From a checkpoint of a small self-supervised image encoder: patch size [2, 2], batches of 128.
Rows from block 2 of a small self-supervised image encoder, named by matrix and row number. Rows with one number belong to one neuron. Each number is 500 + 50 x the weight over its row's rms, rounded and kept within 0 to 999. All counts start at 0. Numbers have three digits each.
After each neuron's rows are labels from the 100 images, of 14976, where the neuron reaches its highest value: "responds to" is what is common among them. Only what is clearly more common there than usual is listed. The data: rendered scenes of coloured solids on a plain floor. In brackets: how many of the 100.
# fc1: MLP up (model.blocks.2.mlp.fc1.weight, 256x64), inputs 0-63
# fc2: MLP down (model.blocks.2.mlp.fc2.weight, 64x256, transposed), outputs 0-63

fc1.177:462480523500446520566487540525560447500472607516438369479494597433453503550509495466500534613493523487430526579452525448546510437434532480409502485467522476523521607560469478420441550536520534
fc2.177:558461513461502545530473460541513482440575461523447654464520516515522437533517455509549509473480457502435515575438490493519501601523494489602514564523638527472480466442512477501599452548395473
responds to: pink object (45); chain link (35); its colour: pink (29)

fc1.190:506519475584464469566491448565492581387511437506581545475444473516474491543465499495517348543459481478522518498571522437452479443418577509470467469453446518497484451561544567502584574526573535
fc2.190:410529472401557474463436542485589488494541532406503459497521510443501509527532618502465551561482442367509532476501530551501474504461428531462533529470534484499530439559533529633471526547447577
responds to: cube frame (31)

fc1.109:413542454467563486523375523470613492456542536460576519506511474511576529576488477421569495466404483531519494401459437568493438521568438508545555493513557485493444481504508436507594483452538526
fc2.109:528499476599450486488507507507503494476511518475429513544477574555480478515502550434539499618575593531465511445490450548477595485598478498394408483369449545506496497498525441487445533501571432
responds to: blue object (72); its colour: blue (31)

fc1.60:436537487478509463470485455507620475528519499485563573410485530473579412558507543541556451474537422564498513540550451441432557511462347496471528539466499545520455471495518454545627463516490503
fc2.60:532465562588617519485521505504470438485509444470523442479426477502476599432550571475568551522586532425429545544546444421499457598518528547466539443474512517514507480511552577470442466512598498
responds to: bumpy ball (29)

fc1.158:503448431527434455485588488481480474497569470571528589422475470517569518408537568544558499506586498546478543481525542480504491469475475544352474480418438500502542483551561491553590452512404479
fc2.158:500551481469533514519549494461481485525418519458580490476498455393556542513504485413491631484510512545500520473487504447482527616538516477573528355487576464473525523540496534468441361454501537
responds to: count: one (48)

fc1.127:439530468540521483460551508530508476483537517516554620409490505471545476474477484578585492519564475530448526488549552508450512468426449519379496547405391524500555479512565458548606460513412452
fc2.127:472531526491586548480534499521492481511396462474576488500508506469563533444528548451515636508495511531512512461534495509561498580477541500567539357463622513475468477531596515508412409494537558
responds to: count: five (41)

fc1.66:539482460579456426479513482528514440479503507483482542451451579472586476458506600540506514468464511521539639492344494428466517503463434480453485446481587510532553525518576522546590433476485520
fc2.66:598543493580588510498597520503489512484458507477537554433511457505476569472581499417537469465571528501411523517343497473522524591559469485518459450550470462497481443491487544456431416459478551
responds to: teal object (55); green object (48); its colour: teal (36); its colour: green (32)

fc1.175:492382421532505431523541438441517526486508499573495500365464429499584511581449581438519515509540429490501552464509528484459578473504532550470422469454580472443463537538572515545584520525457505
fc2.175:535553485481446541486500527430495481510544497460592522448504414409405533426527576423504612477509595559501569491462545480518453566531505483513446409521449506497534508454446533497398408472469475
responds to: count: one (41); its colour: green (28)

fc1.47:536455526503610616460441462546488558531504504551473564479429487462501478514449404499553521401499481480481465531456438557463479498512485478545404484562495576616546498437587462512464478581440514
fc2.47:477461523420603498430474532558512572465514508506583402506512479442465492421548536545408481468529417500480570522494509565560536460449472540480509479538466659467482468526493437502527482588468431
responds to: white object (53)

fc1.53:530543485459424512454563544519454502420454483432484520476502520500468466502531520525534450503571463432500473656517539443483546486475522435472502543610431503501580434546565536463363547581500499
fc2.53:435482540485561472556502542527529469506436471587543525466510490528486508513474555571507486465457398433597508643505529469466501582391585544530582511580556486517510489482515553496592488540441539
responds to: orange object (65); light from behind the camera (57); its colour: orange (39)

fc1.77:516425409430511500527506473412568523611518389561439569485555542518498476440561530501451531531514539450488481471610405512526510523520469473517505574429553457509426548516473479497588467504423466
fc2.77:535525477553467489477439468447391624518535602394455473532492504422544560561486483496481536511544491470504514393586507436575424500498518477520517414463463496472540564549491550455409506487545484
responds to: light from behind the camera (50)

fc1.174:448566425502543623438442537521513521436592507392527551438540398526597466515557480441532545483474556489502493501563506564523506442443558518479520562523525454493515470444521441505440474456577435
fc2.174:454503497527485410499589457571516490502451445588442564488536521467466512479448468511512445587484524469446626486531499499468563488432577525426500443413481539501580524503638527486480420532521453
responds to: count: five (41)

fc1.241:434496463488468652523455465523546535519482566559480466520486479460477519525485507467486526477489473481564492469528385592434517498505450566536484506519591485351620432494492452571528487433482519
fc2.241:550477517545357380470474499465501497549523539476483451511475538484498480364511515480514438527541543498540591474561484520532464494534503487478512550507429304482434492435530503528469531526502485
responds to: count: five (50)

fc1.83:505501585483519482543523498421496514579525547521516554525584515489462539520493408482445502454467470521576526494424426576489473531424570523549459441503516507504369507505350489492491573596462453
fc2.83:511488471543476545482473516504519433440505466509444405525509490545472399555536506475448562453466498440494443495508402533492456393427389556451499565429458511473486465615447508548534619463492503
responds to: yellow object (48)

fc1.246:370498448505562421537450515533583518464502559507658532467516546457612485533518457476587482470496407546498544471479448536467436488512433488459543552474471481476440497538544428529539518546453498
fc2.246:591566487560499548495501535515485516488451449505433498532404556551494490459528594402538615648537498498470510480515401524483567583548476551471466472394550542533487508493530470476507509528549518
responds to: purple object (55); its colour: purple (29)

fc1.22:536454584562481527434501472554554508535516529468548504475484572463580507484453376541519508375518462562461504430433513550494431492395524464495457472572457506534477498461470560537606542515416550
fc2.22:485444492425556507550495562452562517433443476537550416439485563465432517460568447397417518540552475439442461471497542561502536485438398530502464543456550509426452509536477421514516598511491434
responds to: its colour: white (27)

fc1.143:483503474495501477505453471532538476540507669465443447593476433478538490490473479515379514504494485547529628498547498385469415493463579527499498480496531424527454512484499422577505548532549554
fc2.143:584532495492495563466457527486507489556540428517554499460532420526610402476512474424578489434590383563407444530545520562456488523451454557473464539468448536582508489491525557481521496470431523
responds to: dome (28)

fc1.30:558474504499498625509503545474507460557494502520536448517519588461589493525507483528545438431482507549564528484544390443536505557487457496490542474457519486482524459461545483534426495422524296
fc2.30:446529497547558423477484503541505501539468532539415486494571523389514520550528465520432494572506422510483604554464524423476485588454451483482615556417498492421465434416492550527544511571548513
responds to: count: five (49)

fc1.71:509491474451576529437514587577522493436485491517458435418543488456547571453512544518529552522518523458449508549509464391470452527508471420609564507550534585445455470473371489531440526467549561
fc2.71:481425485518393440502514433522466415456627497540490537585429551449540520549445462518525419504478502497465495547425476478484471459508462568519454593559563482607468591478501493432454553513516510
responds to: spring (32)

fc1.169:534422493478499381504562480510457564551539485538498531493572541493504621441549544551505535400543441539573584388351446509504496512497551554485452449470498477497498500506457449546470474519514501
fc2.169:509593443547449604526518508556514470494510522506440419535483502513518437504480502442430529490468443535506417430422403463420479466538410501480481433460462465506486530618407503478576493417503552
responds to: purple object (48)

fc1.130:459527631427487467476547453491512507448660504572549554449479497543445488472429503441448622510483482504553524466442532461461510511519438499535473557450510561528476481492418539452554488580437486
fc2.130:500553477554519472575523483497596530477503473455551446456669487451457447475615515419508543415449523513468519482528435458452515534450417451551581469483438540516505494545540501530577472502520431
responds to: black object (51); its colour: black (25)

fc1.207:538483478555468493479533427573369570507480405550466540417524482461537467535525492549502424510458441565518538481500601537611506505529511558423534515477429479469492483420551571521422555549498453
fc2.207:445529489438561575496522530450490559440424543522601406548503446409480492452501489468456553563456443521541544438459539571513527438438524479519572529548508498471579590499465528585517527541439587
responds to: cube frame (30)

fc1.138:439488451510495468516519517445545451514559512585600556483451473508570540495511481453570516500473484560497539347525542510468424476542502537401486505393485490501506519538534441540643490468427448
fc2.138:521565433510478541487502485449480478485427523418527504513500521458504465536540513418506621518553586602446528370498508479515554528607471495528475423401527519452536490524531453497385431475520507
responds to: blue object (80); its colour: blue (54)

fc1.11:539449524504496559480606474520412610474470464488398480452593532500451461446519473582456493522579558476473357600580511494539545492423522472518537542426445527501497501467502522488456482510477485
fc2.11:481487524397531508541487432491482565557499468523522473471531475459564533433381484568478425502405415440522461546591527480555471500356536519509593501528592472517529566524488519496508477549535545
responds to: spring (30)

fc1.183:463513523532507426472474521522558482464496554456510543450499580446539435439532515574507467468532471482505600494495429481388577532422411367502509552493502550577591531470535472485604444521486513
fc2.183:583508592565681591496493527504471499501441434498464526496469502545502568472529560477563453546553493468457481569460427503530444566437520560533517458568541560558440464493509552479431461517532504
responds to: red object (64); its colour: red (29)

fc1.172:498379456540544370572462490481519569504510533568550438525501543472580549449536501418498548474537467470579551466441460577476480475489559503481483491439572429443377556511487459489519500566507483
fc2.172:649544389503384614482439505508492540519537478477386533513441537513438486524527541427487565555502516560460451488507451519517519512523409514480455503428473487558543524546427466474471462479453526
responds to: purple object (47)

fc1.204:430520506428531566546509507522513506469536494426553511568410467471550509475411549484650491492468512422457474493451499572527498387556462457502454497569478522498406540501485486560597561489580492
fc2.204:433511499559492396453517470571550497533444494486477585473486543519499450477499505499527565505475585501507454512517529627484529486638539565408432469417537494507443461541516497488418608473467437
responds to: red object (80); its colour: red (41); capsule (29)

fc1.6:563378484526517515502542463572442619481458486500449453487553495484527491413528475481410500515623650459457475474455473575547494484534584529482470519480519491461412506492525461576473521481483473
fc2.6:563505440463417465521550483531477599555525518441599471444501479563513478429393445446453518578440554537499495439496462528628467494441484461501432487511457481494514563508454458434463590532515566
responds to: light from behind the camera (64); blue object (48)

fc1.230:484451454579528448560551516484407541447487445493507544427448498444600512537440575511554491512482483468557580472434492447428568503548510502442439467454495424452548466553595586547534520554446445
fc2.230:482592497507500526432514591495531556470450509536578529479514454409432520482596567501470571495484525577577547429442480466565494607536527458496525425552476502503485475469502529515465391494439606
responds to: its colour: teal (25)

fc1.121:521481453540539504445465490521463425502455513514489477509442461444508519519520562454514531494434651499518570394344553496478493456534529509495523547484604454511615500521556521494525508388513476
fc2.121:479527453590446515470570481530481518457470530481490587500567539585494526471538488435512428464513562606443533410386511516575534482618513452531448487523467530444438459470543494448409470478457542
responds to: teal object (82); its colour: teal (52)

fc1.36:523455489550469495512529515518438495485469523485493447439427469506591523493474547455483509478477582502450591442280527549515515475542587522437424468581516486483504532524535556590501542472504481
fc2.36:507494424527470422498567576507490515400455539509588520418506473504456504484521435423458515476459569540519518477340503531556536505549448420532404506530439480471474503455474470494461567436412529
responds to: teal object (45); disc (32); spring (28); its colour: green (27)

fc1.137:479594480503542453543536470480612388486536531509598560482598468476464501453488447539612486447496424513460469493558444599481485480422462490485578539468449527471514568573514421490460475516480504
fc2.137:477561560541508565513556494543512464500439461488435528517474513534672466479514539411528593560490463485476483520567506555401519527433496604430475448417548482516447491562535557454526466518552508
responds to: light from behind the scene (63)

fc1.111:560448488613520410502474499568433500453431508471422474440487553446569476502480608542461518478480493451507619561389517473467569500412510450529481507495566499515533541459534601504529468479535544
fc2.111:537509535502554586494578533521472552469509497559524569421528481482477589438584507492506388463482465456492465573378560533569462517510460443475440521610492476544455474428485570483443470479427531
responds to: light from behind the camera (53); green object (49); its colour: green (31)

fc1.165:541442457557431480524547478467492471546552447551478525399432456522562499424500595509519505524600558473452532496528561464487536446502494534361422470478487480461527470510567561562603489472409502
fc2.165:492501495457502488468539530460488499513448544451624504424514447361503569493522445492487582451507533529510529492489566451528470602527522454596509394557512441457533487520494566477400410449454492
responds to: green object (87); its colour: green (64)

fc1.41:384489428444563469497500506465478512536475506615579518466467411418622500548539538495562506519483605434515560403524528542424528460526456490449527538456559488522494471559521474503536450459444480
fc2.41:489542470602461545494508466517440490460455505466532570513487510498462581485531557516555573520526574564454503415524502532559491532641515518525488400480507542493446428471566530452343458455536497
responds to: teal object (83); its colour: teal (59)

fc1.136:561452540501501456569479441426567476492523506478464567501415477480468597469447533541566492435477447474579521457475440623410538509495505486496491523473533493381623481472569470482570509529446472
fc2.136:496548527496372575416523511533539516480405505495458489568577525458511495503570535502510485488461517566554495471528461487524505563468469521451542486523438342477413515550501456504442354539525474
responds to: sphere (37); dome (31)

fc1.194:425560418445529525451526485470479457493478455577560546515450398507575464542527558510535448499405515515504493388536511502469531470578447533496508462489563507538483456558498533512670449422540497
fc2.194:414456482602502484547554449501481473479482579434572504480511454478470547522545549501503542522562596530492516395526545474556533465665519466443440471499465489521490456484539494459374487438544466
responds to: teal object (93); its colour: teal (64)

fc1.107:533529472499482475483456517522510434468479452436460475502489444492515512593483609443510495479386615452529538489447483455447567500598465496577473481552635444503578446515525551477519509420572513
fc2.107:430457545616454468482561523533488465498529543488520572472529503535428522533562533541513393463557588508494547469421526495542493499590532474444425521603389493483465447448552573472414480512464492
responds to: green object (73); its colour: green (41); disc (29)

fc1.42:421407423552514516485483534486536485488499546506554523465477512467632541460481507451529456401514476487538482439557465570477445510527580484559496611455605513484464485471590454455567463477423431
fc2.42:523572441490470536573505489500489601473386516495458501500604501410494510587530534435432583559546563540456533498519528499536560538497403515460443478431424532525472531468535485446401441532490546
responds to: count: five (53)

fc1.211:533488520546481479483503457531542428497451494496437516427444515500557458570449602562467463472416484541517603453377464418445587523511437515489486481481545577571515482482497568572581492441563523
fc2.211:490502542577601495505557504490484444425572532476581480412497434492477561463594492489541412460564609474426532503398497470553487494600461444454459536521429503505464476431517550497446506459510537
responds to: green object (46); its colour: green (25)

fc1.99:505442468472616366532413504469436531511505518519529450491473522454505546541527527483525584455462538460564634389358482512490552471487576542489525479460555451484531545474535495519493499478520475
fc2.99:562601394579447619414508528547456526444502503515397574546505526510491489469509544469515442485491497607487446404418480477496516473580470467479473443459488549489472476531434463529485435456441510
responds to: blue object (92); its colour: blue (68)

fc1.167:506451508611552469560500462574532497490436573577544476481512465469612493496468502461512427492406501559561583417389543511437458467538556502493485424486527443528422506548445507499534542537497421
fc2.167:527530466548448519465466496552543468448546489454489528498483515555439493511611461429493543534508550514427530402464486547580512432582411499504443590433468504522519489512554515456438597492438635
responds to: orange object (50)

fc1.229:507489470534503393497493481503566452487503516519523568448464597463616473517508592542529515458470418547526603455398459453439519517470406484448483452457552499526505528512562504555607415506471539
fc2.229:575560521590582577495578541462481513474490493461512511472438488503474567478604544391539520527577533480419527512396459488533516594581465499495470430486477495516484450459490547463434402464562513
responds to: teal object (55); its colour: teal (37)

fc1.142:476523435509546425384571500554431513455473471568520535470494423475541523471470694578540492480557556464429492490422492540474527521440465518467482493483528561505540502565581477514500432490509539
fc2.142:430487517566527559545627487546464472437466541474574546458461449540574567462521528478524520486441554520501464503439497515503524579555504474513448408548469456550369520439529595460477396475510510
responds to: green object (73); its colour: green (42); sphere (35); dome (28)

fc1.118:480510541515503539503469459521587440511485542458593444459515520525607438510489361524566488452563465534469441477432427557582421543465485521496509463536477526508398502505469471570581528521398521
fc2.118:512465496513523399480493524462507519449495519490486469440436532519460505431529444432429606600529499448457469524502484597420526559395460503477483542388470498468448515544489436530534633464555505
responds to: disc (38)

fc1.214:477621488470450490485470577460508477635458475464525504497437554601461488492546483486536488547639476488500531520532531483574528429490443482400505497413482556445501451607461450472511453485512510
fc2.214:490459516434588516499498536508500534487454533531477578553529501464432498457514553541481518422459482545563494558553468414422516400486519502612517423499527464510600478536522458492621477609500413
responds to: sphere (31)

fc1.98:512592492482459521506452537547546440436424497395536524506512529510514454542468515539519435451556490445459545622434525461473516496483399418507537535611451541523627495503546526458432504462542543
fc2.98:455460563540597456541544531525538484469434484578474531465476573610505549492485552590527403535493470399521498614442535494501526559435576537492524526565536490520466454439531553474547586540521498
responds to: orange object (52); yellow object (47)

fc1.244:451563522474465497417533509544515425499496554472495525491514407423462529485448616561558554475527603457443421590412544490469516507492454471485547503513471582459633487566531455455454516505518491
fc2.244:425505587569507496495607460560541412444457488519460528510503462577575479486500530492549440459432529493493495517428517492436534571525537550555499429576535420472355486500557575447518463517458526
responds to: light from behind the scene (56); sphere (29)

fc1.19:565445570488513474547532373500578501453511520457487539470549475492473540491420502554564465406435432456522559541444421614461488475462483524540537571539503507470575537471565515432418536521423515
fc2.19:450481574489452517454566555518466547443396450556505507536525536509538489414549525491442550494416392476531492568513440500507531512418459526440439500507443425487409518557500489458565370516498436
responds to: sphere (33); dome (28)

fc1.162:498476460451396532548515522567525565526539489469558435527573547467489533467514523363482524482526513462462520461408435565616559503473521587464455489559499385424560552521489485493497539438470503
fc2.162:541415494491498496485464527372564498538430567528446561517494533468562501524404450515522547500439489489540601459414424483497450488528568484557525402492481401491573616517479492498529568481503512
responds to: spring (36)

fc1.14:511516479436521436530459458459469545623486594547525528482417485513479494446519477481409536486580491496446596428606537400500488441515541535426433492541469462480485540442519491598559532492472560
fc2.14:503595481462483582435523534452483513508478533513579448470492477456579442460439418536567561525535423546462505479601581424505464564483485558577488429512484494531606483521427543473475463433457441
responds to: its colour: black (27)

fc1.64:474403407508532402546490493499567519481499496587610501487521528451623517509566536421551505470472466513544577415484443505449459502558484509462506492433572453494403513556505436533570469540478474
fc2.64:583569415567443560520488493515438517504516502419464532517412526488467498536540563395511582588573570535427529432497436482521550557600439535459443480425469517516538535491489495441435473514514538
responds to: blue object (85); its colour: blue (58)

fc1.104:547475494494485463423484566585498469492509580547454413525468431423529541450571568497540581603438533394470479497504449463515457524567517506448562483493571469424563482522405487473486497551533578
fc2.104:439452508527394542529522413546501480554616515520515644536481474457534516541563462464557447518484483559479470487436465492481520551601526476554464498500596388467492478460448513502507420530427484
responds to: spring (28)

fc1.220:506561497419494555476518503472583517520440458430473528508569513539490429541500511572490467470611471460474375593510456463495533501548356410588552538567448541520522525497521487466453485489529548
fc2.220:469486559560548444561513500472502569481519459528418477520461571593494581501426542584504415540490445370535475568507523486499441534423598538480551511547482500537508497462511552446552534551603469
responds to: yellow object (60); light from behind the camera (51); its colour: yellow (26)

fc1.191:493504579516558604552507573459421439486469444485442368519526566499475517459497587447484531485499486491501516508451572487420452528534501517583570486504468415626484462431481428567530518493526528
fc2.191:488516412464433467482508538424569476478504413550601517489639428468516512444524547461590410529545469485528479517453446589464514484537477483584491570555514422449554558519471531453496516466526547
responds to: disc (31)

fc1.43:591459545482493523441524458470503471500553432461536586427520399553465557429488340533617448509579506487458543522476499541548539523427554478539536513495450564471497512480489544505481455573441495
fc2.43:406461516493507537518567504571468496441503438487563481533497428558596504491537543404439568460493450522527449526551532561469515505335475534442516513505563530528457485608487443576534517535563513
responds to: dome (35); sphere (33)

fc1.55:542485542570478518482442407498491538528592443487507582459566448502534514485510492528492515398501453526446567532484496469357492481460544556542475575563440430531515479444539555509509557499356460
fc2.55:503451462534526515560501515501581470327586415449480508466579468443486477471495469489463521565593466454534553450517458411525440488469568479530537530542547534422537478551553551442552536555462501
responds to: light from behind the scene (52)

fc1.234:506524461568473553484510504535416550456406475417526506437545522504600376577488506536492389464529392503471499604473477469466554492514484414534492536562506513488514448513584572518456526550505474
fc2.234:458462508526591444563536561488505550475455437599554474435465479513426549429508551561482483562486431385578526553481518498527469545390533521454527560553463489530512436446507537502520575574490574
responds to: count: five (42); its colour: yellow (26)

fc1.184:447570458521480513529470505520550514506506532491493490508533468501494480480549426523506490500600502435481493531483472402447567454549458508571543489506542349686443531469408500555554477463448458
fc2.184:469592453536439444433527524509506452514517412499533430542489449425523483480528522562613459519485487484471448585514443532487445481573524400550457588581462427411489558523458441505497448559545520
responds to: count: five (43)

fc1.161:523519421443551513561528521518582429483467461533538503529412433472537374477592499483535492561374493478518542537492453485522510586416519438530540499531493432493559514549472425522491526471620489
fc2.161:501497416606459469606556500582582443525586479449469537524455522550472488575548499480440471536552477472560536411532494470469503476546585435448503407481554474556511552474461490456424533484415497
responds to: white object (60); its colour: white (31)

fc1.140:510515534566475510519405468527555566383474452470502540486442555485435466488516499498620450514561474517535487563567515463442503356485497458461524577501564529489501490444486474505552404467589575
fc2.140:460530500468559431452419404584564463543475539453436542472442527472540520459532546456531515424424536476529522590533526452522472486541473566368585485493559504589516445529537500467488489454573560
responds to: cube frame (38); spring (35)

fc1.252:518481451466559480463455429511515511574476599492512482457532514495424472559527418477434520560562550443493628353515495451464487546493516529483555504558475547450510446583446480592566492451464486
fc2.252:480553500511448498430511506509451505578567456413600528511482460587549538359436544510562516457498518571462523513585503431590477499451502554568443512548553568453550447531460518453566529485493479
responds to: light from the left (51)

fc1.54:483615517484442570460580545503525399538533469468525589459474484519494487489426478553557461507540563437397539532490579502459505452434463487396460514572422550526601495512534508501544496457441456
fc2.54:409426521523585442492557524542498441451355530518606505472552532483545518523524483560495567431479501466518504513485560497538490543446555498592545443536573493432469438524606557535453498433482491
responds to: yellow object (69); its colour: yellow (32)